A small contrastive audio-text model, trained from scratch: text encoder activation swiglu, batches of 128.
Rows from block 13 of the audio encoder of a small contrastive audio-text model, named by matrix and row number. Each number is 500 + 40 x the weight over its row's rms, rounded and kept within 0 to 999. All counts start at 0. Numbers have three digits each.
After each channel's rows are labels from the 100 clips, of 14976, where the channel reaches its highest value: "strongest on" is what is common among them. Only what is clearly more common there than usual is listed. The data: melodies that start on their tonic, played by one synthesised instrument. In brackets: how many of the 100.
# c30: last pointwise conv (encoder.blocks.13.c3.0.weight, 192x192x1), inputs 0-191

c30.85:429500500543500450500560500446500552500500578500500425469500500500500500425549425583500440427500500555500500557521500438466567500541500539539544500583500423457431558500555500500443500500567473500500453500549454500465500562500500554500598464500500440500500562500421500500500500500500432536500500567500435577547462500556450436500459500500500500500500500500500500500500464500500451444437589500500500500541500500500500500564542534500423500574500458500448549462563500500574420460500551544500438542537549500500527500534444500443529546500500500500500500450556500573445514558563553500
strongest on: pace: fast (63)

c30.35:500500500500500424535500500500500474556500589500570576444438421500452528500577530458452500500464500500483547555500468500500554566500458591521445584500448444500467500544456500500500457500569454443461449437500546500466500445500500500500407463500568500538469579500500500551595580464500500450500597568449578500500500544446500500500458500500558562432500500581500399500500500544532445546461500500554500544500535545467456500462543467500454500500500500500500500500500474500500537564500500500500500531500548461399473500530444500500500500543500431417500500464500500442538500544500500500
strongest on: the note G (73); pace: fast (73); the note D (70)

c30.75:500500565500438500500500500428500500500500500500457500500500500411500569420500500598500471457546500431500500500500500571500450572566439500500589539500500500468467583500460457414500500423500500544500500551436500450500500500456433500500500500568500594500500455500609500500500500500500500549500500500500500500500500500428450500500500574500500542572447559500500500500500500500555455500589500579500500438500500500545534500465500548500454500550500414500500460500556466535500500464500453593540500443440500500596500403545425531500500567556500567438573500500542500500462500500500553500
strongest on: the note C (99); the note D (67)

c30.77:447437500547500500500539500553555541537433462500528451500500479541560436426500500542468417537554500561463453500500500468555539500420591588418500500500500500454519583500500500455500453500537500544471531542464440548500469500500500543575500581500438500464500573473567500428500500500500441500576440500500571500500529547569464500500500500500500500500446450500500467500468412563500462533500561500450500500500500500437500500500562500535500577500466500430500457562500602500555500500500500500450500500574534500573443500438412442500500500500500538430500500500580500500452500500500472500
strongest on: the note E (87)

c30.56:500500458446550500500458500544537500408500470500500500500500500500476500500500440500532500536535456500500438500500500421416500414575500500450427527454500448543500500500500450558500500500500500500500534421500458449484557500500500442500500563500500426446500418537564537500549449441500500500540500532452572462500500500460500555500500500500500564500575500500500500500500554500620500500407500500500500500500500500564552442543500439500500500551500500500500500500500500500447467575500500500432415409558500479425500567500607457500500500549500413544500410437500500500500500603500570429
strongest on: the note C (80); tonic: C (30)

c30.54:500500500500500455500439500500437500500589422500500500500500500556500500527500500500500500500458552450428500591500466458542500500500559559461456556526500458563500469570500500500500583461500475456542564540471535466465558529443500500500500442448500569540500563531555500557481500551500530559559500500500500471447540500456500547448500457540525500560500500500500500500550533500527482417500500500500500552430500533500500540500500500465500426500500569455500392518500454500596500500445500569467433500500500568591471460532500595500475395500450450437433437432553500535500436500557543500
strongest on: the note C (98); the note D (72); the note G (69)

c30.59:426500582500535500559500500529500528500500550468548500500500500553417516500472529440500500522555456406450500500451546470429500436520427450599445500559500500500500534500535500500525500500500537525500500467569580541436540459563500575500500550500526554500500500500473500548500541500500477458484500500500500500500527500500587541500444530444438426500449500527545572455547542428500463500468445500521500500550500576500418435546465536472500500455500579565541500423440404562500500451500443500549500466559500435445529539536438564442500500500536500500472500470500500500500500500436500428
strongest on: the note F (76); the note A# (65); tonic: A# (28)

c30.93:531500468500500416545500472475500436432555435453522449549543552467500500500437538555553500500468500454500529585450500472500500553500546500457574567547455477479533571568535500534443500500572456482500546500500445500500553445567463500500463558441572535500544581500537558500500418500500500537557500433473500500500500500500545500531500557538461500537500539500479432500537439437500535541548451553500458562500500500419500458545569500548500527500467554500449559445500418500552477432546430500555552500500500500547535500432550561516443500463500532500455532500500534500567500526500457500
strongest on: the note E (98); the note D (68); bass guitar-like (27)

c30.55:570500500500500471592500461538531581457457427500500500500568500473500450485500457500500526538536444550463557500584575500439435530553500543500447500500500500602524574447437541549532500522528536437479500534500500500417500538500539586573500500535500500500500456500453500441555500500449500500431430558500547500463500553455422431547500462500440476500470500500471500456525500500541569500500451500442500546500500500522500500545552500567500500500500500453526500478500500500500568500531447500448500435463447434535562500465514476549500592500500441563456469460544500569500559428500430467
strongest on: the note C# (97); the note F# (78)

c30.48:524500470445470500431454500500500538552456479500577601449500436522435557500448544589471460500545470466500500500430429523453500565500551500559593554455500479547452549500500461586500447460500478500471563526458500436466500500424500539500500500500553500445569500500500522500524500442500448452484457500500463453462500500500500500500462564500468468500500435500454500561500500419500500500500463500548440500500472450500573542547500500561560500539428542463456548500428457500500500579500500471500462553500500547570450500500442554565500431500457540533500500474500536500555596500559500446
strongest on: the note G# (93); the note D# (72)

c30.89:426452523500500500500500522449549472446500500460500403500500500500452500500567454500500500500545500500554500500500441500500500469587500500588500500500500500547532500572500428467544469500500500552598500500500500500500500500474500500500417500435557565466551467500500617473500548545500455559500573552500434429500557500500454468500500500543538500500432500462464500569500566555451500500500500500552500500500437449500500500500500448500585563500500586454585467559544500389526590459500560455451500500553500500500408500500500547500500500444585500500500500500500500394500500500500445550
strongest on: the note D (90); pace: fast (79); the note E (74); the note A (69)

c30.58:438500500452457450500500575537458500537500500527463541500442500452546623473419500530500476500500500537538541477500471443544500500485464440604500471500500530450574536500450500500500525500556500500457555573500500500551500500500450455467464500524500416541568443500500500500444500437500500438500547500545605500455537500500438500473573541500500448500500448500500500456500586500416500500437564500500500572500500421500500527457547555500500500500535500500500451500500500500457446457447500460456500549500437500557456481466534556561427446449465500500542500549500585451548553441553500573
strongest on: the note G# (100); the note C# (71)

c30.10:500500500500500500574551500500540500569500500536453466451551450500500446500500500433500564429500429500564500500440500543547500500431500500500500500443500453500450440500500468500583450500532569463416500563543500500548500556556500579434500500558500500500500500500500500539500443597588578500462544458500500559455448500544500575500500500575500500414460437500500500500500500558547500500490552500500500500565427500500500500500539500448500561500500500500528529500419422557500563500469500500573500566466546500465500466500500575500628468500422449500500422535500500465500459449500449500
strongest on: the note C (92); bass guitar-like (40)

c30.182:426567500500579553453549450531523500500438500500554417537500500477500500500441518434500500500500500500533500531448500450428500500533500471500500500454500453500449532500543500436577500500500500543500568500553472583556525443452460500445442500500500424500500441462500576500420500500500500460500500500500531459500457541500500500523558590458535541530536500500556453529556500530419547461449500500474500500453544551481500533500535447480500500480467561554420500526423467477472500442531554500500470500565551555606536500500571500547430500555568540569500550500500500398571500534544500500
strongest on: the note G# (100)

c30.163:500500500451500583542500611552584500500500500500500500500500448500452500500551549500500537500500451552500564438500548500566557572418572500564500500500500551500500436535500500553541500437500544500459500500500500551500500466500500477500432500500439553465572439500450423500500500500448500449500434500500543544550420500448500567553500500500563457500500421500416459500543429432582500464540500561404500535555500443500500460500500500561560500500500500500500461500500500500500456463537433500566500500537521500500541462500500556500578570500426437483500500468500544500575542500558561500
strongest on: the note C# (96); bass guitar-like (32)

c30.9:445536529437448437500500461518450500448500500469479500597470622500532446564500450523444500572500442500500425500500500500500500533500521478500500523500528500500500555407500500567500430500567524500500554500546580500500500500500500500500448500500500461500500561500439500500611500500500526489461500500529500585500500500500530454459567562448448423520480500540500568627500500552418459500549500444538500590500500500456500500500500500500564462500500500561500531559533564575500500500449500500500548500500416500569500534500500626500552470541500478500500500433456500500500463500426500541
strongest on: the note D# (100); bass guitar-like (33)

c30.28:500473500545500535574500555479570551471442500500454500539500500445500500424543461456470500500543500444551500553500534547436560469500500444463500545500500554465500500500561500575439500500500500553543500411539582536434500442458550460500400500446500500542500453522532500483500500500500554465585500536538458500500500500500448500422550500551500457500539635500500500500455500500541500500500500500465500455500417500500540500460500460558500500536500557457500500500500427540425500440542500500446500500455603500452500422500457537525500437577443560500458500500552431543500500456500474414
strongest on: the note F# (100); the note C# (70)

c30.18:412557500500540450500500425500566436500531500573445500500500559542500500500500500450500500442554444500500500430562500500412579500579450558500500500500500554500500500500500573569500500566458410500500595437500465500568500500500500500500545563429458434529500418462500500500500500451418457591601500552581560452500558441500500443443500545500500418500447500548500500449439500500500459500500527500548522546500500439500500500546500500500500460445500500500500500456429500500500500500560500500454500500460549500463579461500549500500500500500500500436547558500500541500500500450447500558
strongest on: the note A# (87); the note F (72)

c30.43:500532500500500500449500500500567557500553500500500500465500500556430500500465500500397500500500500500500525500500500520500554500450533434540500500500561500579500500584500500500500500500531534500500431551443397590500500500575539500421447545532500449569500572552540500500542500541454439556500500431500500500500500500561590579500500500500500535459448544500443500455500500431500500544500447500439500500571500454572500500435500546500574426500500500500439454500606500500500500500500500447500500500557500500500588566457500500500557608440500500562500500500500469445417554500500543590
strongest on: the note C# (100)

c30.103:500500500500468500436500468500537500547548531445500459561465470500549428500551455531537462545500426546450500500466551551500475425436500582586479446500500431500500500500580462430530547570448434500447500547500563434500500500500500500500500441564500500544459464555470500500500500500563500465500500450500500500431547591500500500500452500500500454550536500450500500611500560500500500500500500500500453500439500500447500626500500468500640546590500500500444500500538454500500500534500500500500500546457500461566442438427500500549500562500500500535547541500500594500500500500557500500
strongest on: the note D# (100); the note G# (71)

c30.68:458500459500500500450500500500554525500565550500500426500450521451539466546500500536500587500500500537500429500544500571500500433500500500500500500500500500500568472547433457436500500554562442500577445542453576455463500438444540475528546566561500500454586500500566500556500598500500573529427557429412500457448429500434500500448500435500500500500567500500500437540500539500401546462500500444557500500500460500500500473500500500539443500500425500500500558546446569533500500500453549500500500500442548553537402500500500500444500500456500500471500500560547500500563500500500533565
strongest on: the note D (97); the note A (65); bass guitar-like (32)

c30.161:450569409500500435500500468500500529500459500447500533500500500432500443500500500500615500569500439500474500528401458472594500563500500500557500500500500500530554500532604552554500500435560500453500500539500500500500500500500500500565569460422500500500565500568500528442500500565500500464500500460487400500421440547433441463442500482470500452500540500457500500580500451500500514500510500500461594575448465500558500500526425547450563456543453519461500542449543500441500500500408500500500453469540557429529500500500500500500500570500559500428500500500462500500454441534500500500
strongest on: pace: fast (60)

c30.162:573539500500429425441475500500500500500561500602500500500500429500500557416450500452500533541420500500500469544455459500548461500453437500500522500500500430565460443500500470571500500500544500545436559500569449551500576536450432437500472453442541500525527500500558500540571563581500533562449500558500471449559566520500544500475500500500536500447500500451427500515500537520519500500500500547500500565500525553556500586500500500541500441436461472500500535421536469450536444500500500471455520500425500500452474500500500538428500500500467470544454561500524500554500413572500443500
strongest on: the note G (100)

c30.74:545500571457500464460500500500500500426500500500500616428500413552500427500558500500500458538500456534461500473545453500500500444500500500500535539500435500500478474500500601500447500572500500433556500500500500500593500500460500569536500500477551500500500500408500562500500542500475522453500500500468500550500551500534500500554535500500463438500500500597411500500500500500500500453500444500500500570431500572556463500553417421500500473564452460422500438500443421500500554552486537500436453546500451525560559558500567500559464545500445500433434500500500500437542500500564500521
strongest on: the note A# (100); pace: fast (62); bass guitar-like (28)

c30.76:500464500459500500540530427500530434500535457500500500500463590452446471500500396500456546500500500500394460444500500500500500560450466544527536500469547500500443500426568466500500500500500472574500500472500561529480467451455500466543457500500500500500500500553500529427542526500534500500500500470500500500443533542500500441536500500500447500554438500431577543639500425500428500438500500500456426500500571537500500545455500473566500456500466500466500437446479500561469500500466575500572500460500447444535500573500500563595500500500500500500469548500500500552406562500587500425
strongest on: the note D# (88); bass guitar-like (29)

c30.115:500500500500500580500500500474461500500500500570500500500500470455455559500500463529500500500423500551500436583500500500500573459500500500444500500500500598500410500500500500442413533539547500544418500550582417500473500548447539455544441500500500559565500500500500433561560434500550456500570500500500500427534626426470500500544471500470500545555500500500500500450547431500500500450500500500459500532500500586549560500432500500500422500550500500500500500500500500582500556453500500581557475437500500500500449443500500500500500500564581500452439451500500538461568500500418555500
strongest on: the note C (89); the note G (84)

c30.32:554500500500500500457500500559532458500528416469445500541556568500500548432500455500500500500500500500500500522572500500500559538548585563478569577500571437500500458559500500519500500500451549500556500500500554566500470560500500443412465500500500500568456623444476500465500500500465565539500462444500423538459574544500531500500500547534425500458464578500412500550500500441500500500500500470522588544550532537500500541580500500609527500500500472500536439500571429500500500500468572451500500500447567500500500468500543566516500500500500446500500518432500500599500500500500500561
strongest on: the note C# (99); the note F# (85)

c30.42:545543549446595500500500454557574500500500500500574500592500500500578500500556500391500500446500500500598449464536500500458500500540541500500548500532500500461500529500500578472500500534449500500500444500473532500500500500560617500510500469434500500500438430541425410500500500500500482445459500500500560500500457500500444500500551540566500500467500500500576500575500555500560500454543467570500500500444500573550593469500437500500580551566578500500460531500461568619500500500500532441532500456500563500500500500500541500500500593500500447573500500546500500500500500500500500544
strongest on: the note C# (100); bass guitar-like (31)

c30.116:533500449481463456473455500500500452462500548500448500500541441500458461418512472530534475500441500439500569423500500453500500469500500476500500500464476452570500549567500500500500500461500500573570500500500554534465553431455469591500561449538556442441500500525500538564538559500500423461500581468546543423500500555500500452500548500451568500500500500560530552457500500461500558500530591500500500529500471446500438500500500500429453406500555500541500460446500455500500414585500500469500443500432461435471458500500500500569546440446546500500482500500500557448500562587500561500
strongest on: the note F (82); the note D (75); bass guitar-like (25)